Rows from block 3 of the audio encoder of a small contrastive audio-text model, named by matrix and row number. Rows with one number within an expert belong to one neuron, the router's apart. Each number is 128 + 24 x the weight over its row's rms, rounded and kept within 0 to 255. All counts start at 0.
Before each expert's rows are labels from the 100 clips, of 14976, where the router gives the expert most weight on average: "top examples" is what is common among them. Only what is clearly more common there than usual is listed. The data: single notes of 20 synthesised instruments.
# router: router (encoder.blocks.3.mlp.router.weight, 16x256, trained with AdamW), inputs 0-63
# up: expert up (encoder.blocks.3.mlp.up, 16x128x256), inputs 0-63
# down: expert down (encoder.blocks.3.mlp.down, 16x256x128, transposed), outputs 0-63

# expert 13
top examples: white noise; clipping; text has "clipped"; thin (high-pass)
router.13 [109 129 184 136 116 108  98 104 117 135 125 111 142 129 137  92 167 195 148 138 159 114 123 126 143 130 195 140 105 111 146 133 150  91 142 114 146 173 128 137 123 137 143 180 137 118 121 210  99 137 127 120 126 155  95 113  96 176 100 127 177 173  94  99]
up.0 [130 168 126  66 110 116 140 124 100 147 144 162 117  97 100  88 118 149 113  83 138 145 117 117 131 118  93 123 146 123 130 152 128 123 120 127 116 129 117 187  96 181 158  66 129 149 132 149  82 142 109 110 118 130 113 100 114 106 135 167 153 156 131 146]
down.0 [ 94 126 128 176 125 125 144 161 151 147 134 121 131 142 194 153  61  93  99 126 158 116 139 118 128 128  97 158 116 161 115 155  96  87 178 114 126 162 149 106 131 163 118 113 142 176 166 115 153 129 119 133  99 121 137 140 103 139 131 130 137 137 155 102]
up.1 [136 170  97 126 119 138 151  89 126  83 118  99 114 147 178 144 103 130 115 165 125  99 126 130 144 143 124 171 144 129 147 120 160 108 141 116 103 166 125 162 143 119 105 120 110 147 137 137 100 163 117 128 179 118  98 112 161  82 136 101 140 175 107 131]
down.1 [131 133 160 110 138 124 137  87 134 139 123 162 126  93 121 182  95 138 118 152 166 125 132 144 102 147 144  98 120 122 135 151 100 146  92 131 156 147 125 156 109 118 175 122  97 163 134 163 136 141 158 152 144 116 109 138 140 143 125 101 132 129 139 105]
up.2 [129 153 137 137 128 127 142 161 124  92 111 126 136 176 126 139  88  70 163 134 126 120 106 126 132 153 101 137 160  93 160 108 150 168 134 121 108 119 117 105 100 148 107 131 159 139 142 186 103 134 187 114 133 150 151  84  91 117 114 109  98 135 162 104]
down.2 [143 130 135 128 154  97 127 146 171 151 176 126  58 109  80 131 125 136 113 119 106 135 157 174 120 102  80 129 143 100 128 108 137 119 138 118 107 148 122 118 140 161 105 109 131 107  84 127 114 172  73 132 117 144 132 145 168 136 103 116 110 118 128 100]
up.3 [115  86 101 109 153 126 128 120 124 129 140 166 134 163 118 144 115 160 124 111 102 134 133 122  75 122 139 102 135 169 119 115 136 156 128 108 148 178 117 168 111 122 134  94 106 129 175 123 111 117 154 124 120 132 112 127 177 103 107 105 144 150 178 119]
down.3 [109 166 129 126 148 115 146 119  98 121 119 159 133 140 149 100 135 126 138 112 149  94 110 112  98 144 142 133 112 106 139 140 122 123 135 146 162 153 134 131 108 115 161 143 106 137 152 136 117 132 101 160 167 114 129 123 157 138 131 133 109 116 148 149]
up.4 [106 164  97 150 142 153 142 170 135 166  93 161 129 109 152 123  91 131 118 183 108  95 118 117 147 163 164 151 151 124 149 144 152 132 120 133 122 126 168 163  95 146 177 111 113  99 120 118 173 144 176 114 184  90 118 122 119  95 124 105 156 124  92 129]
down.4 [ 94 122 134 110 115 151 114 108 147 110 138 124 142 155 114  92 141 142 125  97 130 105 107 122  81  96 133 103 101 105 113 110  81 173 134 139 138 116 114 145 129 133 145  98 145 141 103 136 104 109 125 127  87 174 128 114 157 123 109 108 156 135 143 124]
up.5 [124 138 132 143 120  81 110 120 110 122 139 122  98 108  78  63 102 111 150 126 116 130 164  94 132 119 107 135 138 139 165 124 138  98 116 132 128 151  94 109 127 150 109 147 101 118 109 137 127 133 175 132 139 143 122 124 129 106 145 177 115 172 171 146]
down.5 [119 149 151 137 129  93 124 153 109 144 154 132 111 137 165  92 101 110 126 154 146 129 119 137 115 128 110 153 130 148 111 148 144 138 124 129 125 148 143 145 162 130 106  83 110 148 129 123 140 103 172 152 122 160 133 153 105  76 130  77 115 127 152 141]
up.6 [118 153 114 190 143 118 141 169 143 134 156 122 139 114  98 100  92 123  99  66 108 165 135  96 122 142 172 144 117  99 158 160 109 163 132  86 125 159 140 105 133 111 146 114 119 126 131 156 131 104 120 123 120 134 113 179 140 114 124 110 144 148 116 144]
down.6 [113 135 140 148  98 113  89 167 104 125 130 159 134 101 123 110 170 114 127  86 118 101 122 151 117 138 147 142 100 115 103  98 109 170 138  78 143 133 167 109 109 138 101 146 136 131 113 124 120 147 175 124 155 131 128 127 142 113 137 119 152  93 161 136]
up.7 [136 120 112  81 129 150 100 111 149 158 156 112 145 117 106 118 164 129 114 133 102 134 126 108 122 122 150 102 111 121 133 129 114 136 112 108 132 143 136 107 128 124 119  90  86  94 139 173 122 143 127 135  88 107 129 143 148 156 111 126 114 138 131 120]
down.7 [133  97  97 113 143 124 135 195 121 158 103 122 147 104 139  99 123 116 129 138  98 132 170 118 124 125 122 140 120 126 143 146 162 119 150 153 124 139 127 121 130 109 126 128 112 101 136 130 133  77 111 128 152 124 127 110 160 134 146 110 182 132  87  99]
up.8 [174 103 109 177 122 166  97 120 106  92 145 158 144 167 113 133 129 147 126 126 121 108 116 137 174 202 122 114 155 116 105 137 123 111 113 147 138 119 118 112  99 133 112 141  84 153 109 133 130 156 125 107 111 119 141  70 108  90  90 169 140 184 137 143]
down.8 [109 178 117 112 114 178 187 135 130 131 131 146 151 126 153  85  91  82 119 109 113  88 149 149 148 133 134 114 105 112 117 115 124 162 130 144  92 117 157 136 120 152 169 151 138 130 124 154 105 161 127 163 130 125 121 150 179 128 127 116 128 110 141 133]
up.9 [117 118 119 133  98  88 123 135 114  90 109 112 162 133 158 119 134 118 114  95 123 133 180 116 151 176  93 158  96 104 152 139 109 123 143  91 112 124 101 124 110 131 133 153 125 154 102 120 176  91 115 102 132 162 137 121 112  99 125  93 143 133  91 121]
down.9 [117 124 140 156 138 141 139 133  71 102 122 107 151 117 125 149 129 139 139 151 119 109  96 152 136 110 131 139 135 143 100 145  83 135 119 137 124 102 116 152  66 128  94 141 116 114 102 167 124 124 132 100 153 132  60 124 180 137 156 110 122  91  94 171]
up.10 [120 143 159 136 129 127 153 103  77  93 137  79 103 121 109 118 148 144  89 198 150 158 127 108 152 130 142 177 167  97 126 103  96 146 117 172 143 125 153 104 125  98 158 126 137  99 113 112 114  96 145 113 147 113 145 145 151 115 147 138 132 105 129 144]
down.10 [ 80  92 121 109 113 120 118 185 174 120 150 163 162 163 134 120 185 138 152 107 144 126  87 128 129 124 130 122 125 104 136 153 174 160 107 129 130 107 118 139  86 137 134  99 154 131 123 138 107 122 124 112 116 125 123 145 117 109 169 141 101 133 163 120]
up.11 [127 106 110 123 125 115 126  90 132 126 137 119 136 117 139 124 128 112 102 149  94 143 100 103 142 154 102 114 140 107  85 105 131 142 138 132  92 100 139 129 133 109 100 127 114 117 135 139 106 176 147 131 118 113 151 138 103 104 136 146 161 136 166 168]
down.11 [144  84 131 116  87 124 145  96  78 119 145 158 166 149 113  92 127 143 136 167 109 116 104 105 145 102 107  91 114 153 124  50 162 134 118 127 126  85 107 145 158 143 157 112 125 121 138 105 129 110 114 117 102 129 124  98 157  82 110 116 146 113  94 136]

# expert 11
top examples: short note; sine tone
router.11 [131 173  84 157 122 119 136 139 107 101 120 132 132 170 179 117 146  97 116 111 151 140 146 131 135 123 110 131 149 111 129 179 115 146 125 127 156  39 142 138 102 165 150 128 169 162 127 112 101 139 110  97  97  98 135 102 124  98 146 157 121 135 123 144]
up.0 [113 114  61 117 149 111 133 164 120 112 139  87 138 121 154 177 137  97 102 121 125 140  85 128 146 108 145 128 112 114 118 139 114 122 161  82 142 150 114 135  84 161 123 146 138  91 114  82 151 137 107 120 151 145 168 135 129 142  95 126  91 116 113 116]
down.0 [158 126 139 155  73 170 162 161 152 134 134 162 113 128 154 146 132 152 143 104  98 181 161  86  96 164 113 154 150 111 110 100 128 120 138 123  97 109 153 105 138 128  95 164 134 116 157 137 119 138 124 103 137 169 145 149 104 104 130 118 163 144 131 128]
up.1 [123 106 147 160 143 140 115 154 142  79 125 122 128 129 110 126 170  69 152  98 171 152 149 151 108 138  76 140 142 131 120 152 164 131 136 117 134  93  82 154  95 144 150  82 146 127 172 114 101 152 113 148 148 169  91  88 165 166 162 137 124 132 146 121]
down.1 [118 112 104 104 112 105 111 113  98  96  91 123 139  81 146 145 152 116 114 130 137 165 132 140 139 121 145 123  87 120 134 105 147 143 164  96 162 125 129 119  83 179  89 135 102 168 112 162 154 120  93 124 121 138  76  57 115 120 158 105 175 129 125 123]
up.2 [126 147 117 131 103 159 110  70 111 161 113 114 144  99 114 107 120 113 145 144 119 121  86 112 121 134 168 155 155 106 141 112 177 113 135 146 114 157 113 116 139  79 152 161 132 113 134 116 120 118  87 120 133 101 113 120 149  87 127 208 151 118  69 177]
down.2 [140 136 125  90 124 125 154 112 119 114 114 153 123 118 103  99 125 156 120 133 136 148  81 136 129 128 147 108 145 144 107 145 152 134 127  96 108 132 119 112 143 105  85 104 143 148 159 133 184 100  61 125 112 128 145 122  89 165  81 137 123 129 146 101]
up.3 [118  96 100 147 150  80 137  96 124 120 131 199 107 111 116  97 114 140 141 152 115 100 102 142 126 161 114 154  82 144 147 114 109  91 115 105 145 133 128 118 150 100 114  75 134 127 137 126  93 126 162 135 117 153 139  98  84 131 106 157 160 134 115 131]
down.3 [118  88 109 167 110 114 137 106 169 112 125 152 139 152 121  85 164  95 126 146 150 118 119 117  97 172 130 124 132 159 191 121 123 129 137 126  91 177 173 158  96 146  98 160 120 127 151 125 119  78 110 122  84 104 155 179 144 155 109 111 175 117 112 118]
up.4 [115 145 134 115 135 134  87  97 121 116 102 128  90 134 145 148 140 121 111 138 134 129 102 115 178 133 142 147 137 145 147  80 155  79 213 143 170  99 131 160 123 146 150 132 146 149 135 122 112 113 124 130 105 145 125 120 146 145  88  86 162  96 156 142]
down.4 [158 147 151 138 106 113  88 159 104 116 101  93 135 153 175 162 164 127 165 134 143 148 115 107 121 104 126 150 145 110 184 135 149 138 142 132 133 122 137 103  97 131  65 118 136 118 150 110 139 147 125 135 140 127 130 130 136 101 150 120 175 128 135 128]
up.5 [159  76 179  96 171  98 102  90 115 135 127 181 121 141 142 150 138 124  96 148 142  98 140 138 104 140 116 101 112 142 152 128 101 124 161 117 137 141  76 140 126  95 129  92 133 124 124  99 125 106 162  78 113 122 113 112 148  87 145  70 128 117 128 118]
down.5 [142 153 124 135  73 114 104 130 121 169 123 123 113 126 129 131 104 173 139 110  96 129 115 136 133 132 166 122 113 109  91 136 152 114  97 117 101 130 148 180 139 159 152 149  71 152 143 159 148 121 151 145 170 153 135 134 116 145 110 150 143 132 100 119]
up.6 [120 150 119 114 114 101 104 138 180 158 132 114 123 114 144 127  90 160 105 148 118 141 125 146 138  81 170 129 131  87 111 135 140 146 169 120 146 118 131  94 183 144 136 138 114 134 158 108 151 114 141 147 153  91 138  73 137 135  97 156 117 178 138 129]
down.6 [ 95 107  86  65 142 157 147 149 127  99  71 131 140 130 152 129 190 129 112 127 157 110 158 151 118 129 136 130 119 120 129 115 151 117  90 105 125 112 104  92  94 127 121 175 138 135 131 162 161 148 109 180 149 137 152 104 143  86 130 136  93 151 136 118]
up.7 [111 147 144 135 160 150 123 117 131 134 164 170 125 149 150 156 148 121 119  81 159 143 126 157 100 132 161 114 123 130 119 134 103 108 130 105 110 110 110  81  86 174 115 127 121 149 139 107 144 155 155 163  91 212 128 131 134 131 141 161  83 129 183 162]
down.7 [117 105  82 123 125 132 127  98 159 112 157 171 127 134  97 105 104 116 123  92 100 117 129  98 172 123 126 143 115  92 135 129 159 145 124 116 126 145  90 138  86 128  90 145 104 170 113 154 138 126  97  79 137 156 119 160  95 102 138 129 117 121 143 154]
up.8 [135  98 105 172 104 139 111 163  78 164 134 150 128 110 144 178 138 122 129 122  89 133 134 119  95 151 118 153 139 148 146 109 128 112 125  94 112 129 122 125 120 134 121 109 149 202 150 125 161 144 107 162 109 135 142 172 168 140 105 149 108 126 138 106]
down.8 [129 151 140 131 170 139 121  94 127  99 102 126 129 114 103 120 109 136 151 121 162 127 142 165  94 107 117 172 138 118 113 115 113 161 138 132  67 147 155 100 143  98 136 149 132 120 103 169 112  91 128 111 186 104 116 133 133 148 184 137 101  91 148 111]
up.9 [115 146 100 145  93 128 101 110  91 105 156 115  97  99  89 121 133 117 146 136 162 132  86  97 114 110 111 158 128 106 106 126 153 123  99  83 130 121 161 108  85 119 100 131  99 111  95  93 153 128 146 159 192  84 139  94 118 105 119 117 106 139 107 147]
down.9 [ 92 153  79 139 129  94 187 137 137 133 122 135 144 129 145 127 108 119  62 103 126 115  96 108  97  84 197 140 115 167 155 140 132 172 127 125 152 101 155 122 172 139 127 153 133 118 153 120 127 131 180 143 121 109 110 147 141 124  90  94 191 158 141 160]
up.10 [154 136 154 122 156 114 164 126 158 129 137 135 128 147 147 131 116 102 103 145 139 112 144 143 145 150 121 143  73 135 197  84 124 133  89 119 154 121 128 137 129 163 137 134 129 124 125  88 120 108 152 127 139  98 132 115 143 110 142  79 169 149 115 132]
down.10 [139 156 143 140 146  99 166 122  85 131 104 125 113 148 132  89 190 112  85 157 165 127 161 171 166 177  93 124 117 135 109 122 134  72 100 136 188 149 145 128 112 123 101 101 141  86 144 109 124 114 115 146 104 166 192 159 137  98 119 139 144 128 143 101]
up.11 [144 139 127 119 139 134 135  96 115 125 102 123 148  87 141 134 139  97 141 132 156  97 142 147 144 139 118 122  95 128 150 139  87 137 137 145 137 150 157 147 149 129 121 126 144 154  83 185 140 135 139 127 101 150 146  56 121 148  63 136 126 121 142 125]
down.11 [141 129 119 111 114  91 114 135 118 168 107 134 114 113 130 118 151 119 119 180 115 114 123 138 163 127 144  93 141 128 145 118 137 134 139 123 117 155  88  87 108 157 146 117 141 127 156  83 164 116 152 107 142 108 143 147 120 121 109  80 155 107 116 126]

# expert 8
top examples: A; C
router.8 [123 112 154 107 162 128 150 125 140 107 117  88 154 117 158 151 103 131 114 131 171  95 152 118 170 120 133  98 104 130 172 179 153  89 129  96 152 142 129 128 145 149 134 152 147  89 124 128 101 119  93 115  92 127 159 113 166 117 161 122 130 126  89 104]
up.23 [142  84 185 122 146 118 123  59 171 128 182 180 122 157 122 134 122 120 137 125 122 151 121 103 112 124 113 152 124 105 104  72 158 135 146 129 119  86 118 143 110 159 107 134 120 134 136 121 160 110 118 153 161 132 147  95  69 103 130 112  89 103 162 126]
down.23 [129 131 141 129  81 111 111 127 142 125 117 134 129  81 146 104 140 102 170 109 156 144 111  96 145  94 145 127 111 157 138 106 136 135 136 167 144 111 135 110 141 146 131 130 140 105 149 149  88 111 104  78 119 115 119 130 140 151 102  96 120 128 103  93]
up.24 [121 121 105 143 144 119 169 136 155 103 134 175 144 106 158 138 113 123 141 130 146 130 164 126 174 149 154 125 139 135 140 141 121 131 120 115 113 140 151  96 143 104 117 114 120 145 122 154 129 158  99 110  62 142 201 118 137 134 104 128 134 112 106 134]
down.24 [110 176 104 118 137 136  71 105 147 108 160 117 122 150 140 140  88 134 142 114 117 143 148 106 114 152  89 120  80  87 136 101 121 139 106 138 145 109 135 113 145 113 133 122 111 113  97 102 116 144 107 100 126 119 125 146 155 116 136 116 137 153 153 135]
up.25 [128 157 120 108 131 117 135  95 155 143 122 135 101 128 140  98 144 143 129 128 137 139 183 118 130  79 148 159 104 123  93 100 138 158 127 149  95 165  97 138 167 125 120 109  85 102 149 136 108 148 150 154 178 128 115 149 177 138 166 113 142 120 136 130]
down.25 [ 99 114 165 166 150 138 122 114 122 148 170 136 136 136 113 122 102 120 128 127 124  64 180  93 100 155 124 134 173 114 111 134 126 143  96 100 111 164 119 151 121 114 140  71 108 149 112 166 150 129 163 142 103 109 108 109 101  98 135 121 140 135 111 166]
up.26 [126 132 124 165 157 142 173  94  92  80  95 170 185 153 129 162 135 159 137 138 150 105 158 115  81 127 122 127 148 129 103 108  90 142 154 125  87 100 156 123 117 136  98 127 149  85  91 123  99 120  94 136 120 147 155 141 148  92 138 169 161 121 102 171]
down.26 [124 120 108 136 148 128 125 178 121 163 168 128 142 151 125 170 128 113 139 123 135 135  54 100 131 136 128 121 123 151 117 135 139 147 120 102 117 168 168 161 101 151 114 135 155 144 151 160 112  76 119  83 103 105 145 121 110 132 141 148 167 145 143 127]
up.27 [148 120 125 128 151 128 147 160 136 116 133  86 129 137  99 141 180 115 154 102 144 138 135 107 161  78 123 110 102 145 126 125 139  94 108 118 132 127 119 145 102 119 147 163 131 137 138 100 128 160 109 136 117 109 121  76 113 114 113 149 101 146 119 125]
down.27 [115 154  99 107 156 122 129 147 111 132 139 148 142 115 125 124 143 101 155 102 170 119 144 143 117 171 109 118 167 109  72 110 125 120  90 126 161 101 131 116 115 159 106 163 120 130  75 107 162 111 160 110 184 158 105 151 118 185 143 173 100 143  81 103]
up.28 [121 125 158 149 148 118 123 150 116 122 121 115  81 160 152 138 135 142 121 125 114 113 108 147  96 132 100 125 122 126 131 130 108 161 189  98  98 112 154 124  50 115 133 169 129 147 103 122 179 131 147 123 100 150 116 112 144  98 143 135 105  79 109  98]
down.28 [157 123 163 113 125  77  93 126 133 110 139 108 151 115 111 101 119 158 121 131 106 149 125 140 156 152 177  97 130 146 134 159 153 112 121  96 115 118 130 138 154  90 136 115 125 110 140  99 128 168  99 127 135 122 104 110 137 145 119 145 149  97 116 170]
up.29 [ 88 136 124 166 134 179 110  94 107 142 165 110 147 141  87 156  92 108 151 132  91 155 131 107 137 150 110  65 123 113 133 135 111 106 121 127 126  95 131 130 159 106 147 141 123 111 150 144 135 118  98 153 181  87 127 169  97 106 113 119 145 153 119 135]
down.29 [148 104 123  78 164 148 125 124 114 101 129 124 157 134 141 127 142 143 159 126 124 129 132  88 145  86 131  95 117 109  92 147 141 129 147 134 155  77 129  88 134 133 140 161 121 141 104  99 126 119 156 140  77 132 125 121 133 169 122 140 120  73  68 146]
up.30 [119 132 144  97 162 128  96 120 174 150 140 117 119 115  62 122  81 158 146 143 101 115 167 130 126 141  89 136 146 176 119 149  91  99 148 138 110 155 133 137 157 107 113 108 127 155 106 157 103 130  98 159 131 109 126 162 186 119 136  99  87 123 101 125]
down.30 [159 121 125 162 120 135  93 101 168 132 132 135  97 119 126 162 148 138 117 114 141 108 119 103 123 121 110 103 169 136  92 120 142  89  95 108 132 145 136 102 110 145 141 137 132  81 161 137 102 144 115 170 162 102 132 147  73 101 105 133 126 154  94 127]
up.31 [141 102  86 180 120 161 173 110  69 101 148 149 142 126 142 138 155 164 140 153 132 113 111 137 114 128 110 115 119 133  90 155 121 166 157 120 125 139  92 117 137  91  93 106 133 128 137 116 165 125 131 117 108 114 148 160 101 207 106 124 140 114 141 155]
down.31 [ 81  70  99 138 125 124 121 166 174 156 136 142 108 134 141 134 122 132 113 134  93 123  97 116 164 107  98 144 127 137 110  97  97 147 130 175 163 111 145 132 109 111 166 107 169 131 162 124 123 150  99 127 122 139 111 161 161 164 102 121  91 108 142 155]
up.32 [127 121 132 127 136 138 157 145 118 149 143 102  84 131  77 148 148 130  77 123 124 123  80 117 144 146 109 149 149 106 124 128 165 156 123 131 163 119 121 106 123 169  98 117 118  97 119 140 113 108  98  94 166 150  99 164 161 122 106 117  86 133 149 136]
down.32 [106 144 158 114 155  97 179 106 135 115 134 140 112 115 188 176 132 129 138 146 162 156 165 100 129 126 144 141 157 113 154 113  99 122 159 145 148 143 151 123  70 112 128 112 114 190 133 114 140 116 152 118 103 140 133 102 172 110  56 133 104 138 146 130]
up.33 [121 125 152 131 117  89 124  69 120 134 133 127 121 129 134 164 101 159 130 138  86 110 139  88 171 119 149 163 149 170 130  83 102 132 137 124 116 135 122 133 170  81 128 112 110 135  91 165 118 114 141 109 118 125 104 129 122 132 116 200 103 102  83 135]
down.33 [103 126 105 146 110 189 113 131 122 137 121 131 165 139 116 132 127 136 147  93 120 172 101 145 149 132 113 128 127 120 129 127 137 180 129 135 103 133 148 144 115 140 129  86 107 143 172 124  93 127 145 154 121  79 167 174 142  91 124 172 147 125 119 119]
up.34 [122 137 133 123  78 124  70 177 191 111 154 153  99 116  95 114 147 115 165 125 130 130 155 126  84 119 131 147 135 146 120 140 122  96 104 171 112 183 119 133 139 120 158  85 127 163 141 146 123 165 121 138 114 129 161 169 129 130 108 154 127 119 137 114]
down.34 [121 107 111 165 150 152 148 137 134  94 113 129 184 135 106 133 146 127 153 124 135 126 157 117 134 141 123  91 145 125 159 121 131  97 110 153 151 117 146  89 135 118  93  90 158 140 151 122 117 139 112 116  95 126 132 104 136  88  89 128  90 209 125 122]

# expert 2
top examples: vibraphone-like; organ-like
router.2 [ 95  82 148 107 139 158 133 106 105 123 126 154 130 165 133 153 123 104 152 123 132  80 109 111  99 141 118 135 135 108 109 118 142 127 171 123 177 132  97 114 120 166 130 124 145 159 167 104 148 141 104 119  98 130 133 172  93 154  90 121 107 147 146 114]
up.0 [110  89 148 132 141  92 122 145  97 151 148 101 170 140 114 132 112 106 122 144 122  93 113  91 111 123 110  96 129 141 139  97 122 115 105 145 154 166 114 146 144 136 129 154 146 142 122 113 113 161 131 143 140  68  98 134 137 128 113 138 123 133 163 130]
down.0 [ 77 152 173  92 132  96 164 134 147 144  87 106 107 132 132 125 163 128 140 111  73 142 144 118 131 128 103 127 129 110  82 121 110 115 153 141 157  96 128 183  99 153 134 140 133 120 121 111  81 120 125 151 109 146 114 152 138 150 110 105 150 114 135 158]
up.1 [ 97 127 139 118 143 123 121 121 138  91 159 129 117 133  94 147 112  88 123 179 114 127 135 119 141  97 147  97  90 151 109  83 111 147 140  88 141 118  63  85 159 138 152 137 139 169 112 129 132 121 151 126 161 122 111  99 138 133 117 131 129 133 148 120]
down.1 [118 167 168 183 152 135 117 152 116 145 109 179  85  80 162 103 133 111 129  87 140  76 151 149 126 157 109 109 103 148  94 134  81 128 114 130 127 144 174 148 126 124 157 128 149  96 133 137 132 164  99 124 129 102 124 119 126 158 168 123 166 110 144 154]
up.2 [113  86 147 128 117 147 146 135 171 122 152 111 158 142 177 108 150 138 116 145 131 117 129 169 150  98 127 155  56 145 178 124 123 118 143 114 118 126 127 118 141 122 111 122 152 113 156 134 137 170 171 143 127 104 141 159 140 153  78 116 114 124 122 116]
down.2 [177  92 154 122 134 139 122 125 135 155 108 132 107 122 109 154 155 121 128 153 122  61 117 137 131 153 140  94 149 139 166 114 104 134 117 134 126 100 118  76  99 181 132 160 117  74 147 180 124 121 121 112 105 111 114 124 133 124 122 143 141 143 129 158]
up.3 [156 132  73 124 108 147 129 112 140  84 114 145 114 155 126 146 153 193 134 126 139 165 106 110 102 115  87 158 117  83 123  95 120 110 130 128 111  72 136 180  98 182 145 146 124 116 130  93 131 104  97 149 139 145  99 155 138 127 133 163 107 126 152 113]
down.3 [156 138 140  56  86 145 126 119 101 139 122 139 157  96 132 159  96 111 134  74 166 132 111 142 116 161 131  94 172 140 177 143 136 142 121 122 115  83 104 120 128 105  90  94 151 168 129 102 106 153 121 126 112 174 148 123 130 154 119 149 102 143 147 102]
up.4 [111 130 143 142 136 130  94 133 187 201 158 147 162 115 163 141 135 150 152  96 133 155 129 132 134 153  64 142 163 130 110 119 128 129 128 100 109  96  99 158 139 124 153 138 133 137 146 108 116 116  82 129 117 115 144 112 146 170 194  85 181 155 149 117]
down.4 [120 150 156 157 127  93 121 143 115 167 131 178 182 112 124 131 107 110 137 140 111 149 159  97 122 116 132 108 102 126  82 147 121 111 159 126 164 101 143 120 140 141 123 151 140 109 133 112 129 126 134 137 118 145 106 172 128 115 136 103 138 156 150 111]
up.5 [123 103 128 157 100 135 131 107 121 130 119  95 134 157 101 138  98 125 132 114 142 140 130 119 144 166 147 112 162 119 103 111 124 163 140 109 122 109 153 140 126 136 144 112 139 120 164 129 140 113 121 156 140 156 142 146  99 120 115 176 116 111 116  88]
down.5 [126 122 184 128  99 151 119 136  93 138 138 131 116 135 125 160 157  94 111 102 129 119 114 136 143 140 142  97 116 115 158 180 126 110 112 153 131 164 152 159 128 142 119  88 121 121 123 140 114 158 115 146 117 126 143 150 108 137 150 149 141 142 132 119]
up.6 [132  82 107 113 108 127 117 135  92  73 140 152 152 132 124  75 122 124 140 152 104 141 141  61 155 152 127 182 141 127 170 108 166 107 142 107  95 107 133  89 152 122 146 143 133 152 104 164 118 121 100 112 113 138 123 101 152 116 145 107 119 129 137 113]
down.6 [168 118 143  97 155 150 143  93 126 124 111 107 104 143 141 157 175 130 166 141 128 135 143  99 120  95 112 102 124  89 163 123 104 117 191  99 158 123 150  92 167  85 136 187 148  98 134 125 144 117 179 112 108 129 112 100  95 119  99 133 112 108 197 147]
up.7 [130 123 126 134 122 141 118 141  89 132 125 135 111 119 111 188 145 139 130 100 158 134 116 118  97 108 161 131 117 120 140 188 134 122 134 112 115 127 106 122 150 136 123 144 100 133 137 128  93  96 151  89 103 132 209  90 111 103 143 154 168 152 113 142]
down.7 [ 98 133 114 179  95 122 118 131 102 132 146  92 146 165 129  94 102 128 172 138 124 149 149 156 136 165 116 175 153 168  85 123 130 159 112 114 107 125 152 170 158 130  92 122 147 127 143 168 148 146 135 104 135 121 107 142  89 136 125 177 104 137  85 162]
up.8 [113 148  90 132 139 147 133 127 119 136 106 168 138 131 132 129 138 161 143 152 105 150 127 127 119 150 112 132 166 112  97 130 139 170 147 162 124 155 116 131 148 122 171 160 102 109 126 129 174 143 157 149 159 132 153 102 119 147 103  98  76 116  71 148]
down.8 [115  93 130 172 145 135  91 167 139 134 149 142 153 121 138 114 105 142 148 152  99 133 101 145 146 144  84 140 140 114 144 123 178 106 135 135 124  88 127 122 107 142  98 129  81  96 121 153 174 130 189 115 129 135 149 121 104 120 197 114 160 153 112 114]
up.9 [154 127 139 134 146 158 118 111 145 101 161 121 157 106 102 112 126 122 113  83 124 126 134  82 155 124 113 160 102 136 147 125 140 146 118 153 116 151 131 138 169  65 124 116 148 142 114 168 114 172 141 118 121 104  73 122 109 105 141 120 118 121  87 143]
down.9 [124  62 119 158 132 121 123 135 167 118 162 185  88  88  81 119 113 105 118 138 120  98 131  90 125 142 148 157 162 130 128 139 165 130 100 142  75 145  88  90 140 104 143 106 131 133 124 134 119 149 107 156 117 127 138 146 173 112 149 125  68 150 127 115]
up.10 [ 97 156 164 121  97 127 173 108 132 127 141 185  71 108 159 148 169 126 147  94 126 133 121 128 129 119 128  64 120 145  80 173 128 114 110 107 112 113 175 176 134  98  96 140 161 157 140 184 136 133 113 136 125 129 151 171  77 169 101 123 138 140 121 131]
down.10 [108 137 170 132 130 127 114  95 117 139 125 155  95 114 148 112 138 100 136 144 122 141 126 153 113 114  91 130 132 118 140 135 143 105 122 124 116 156  94 134 147  97 151  76 112 168  87 120 129 105 109 119 125 104  88  98 130  69  66 124 152 134 136 170]
up.11 [ 87 140  86  99 114 109 110 100 123  93 109  85 122 150 122 140 126 132 100 103 121 150 116 111 151 126  93 142  96 144 156  96 132 121 126 147 147 176 136 143 104 142 109 160 130 133  93 126 163 153  98 126 167 136 110 133 172 126 155 156 169 145  79  91]
down.11 [185 113 128 127 144  91 125 148  76 123 122 135 140  96  89 147 117 107 106 140 145 102 118 124 106 103 162  90 150 176 125  97 117  88 128 118 128 149 103 130 102  77  94 134 155 101 132 145 142 131 109 106  90 140 109 179  66 166 133 145 122 141 151  99]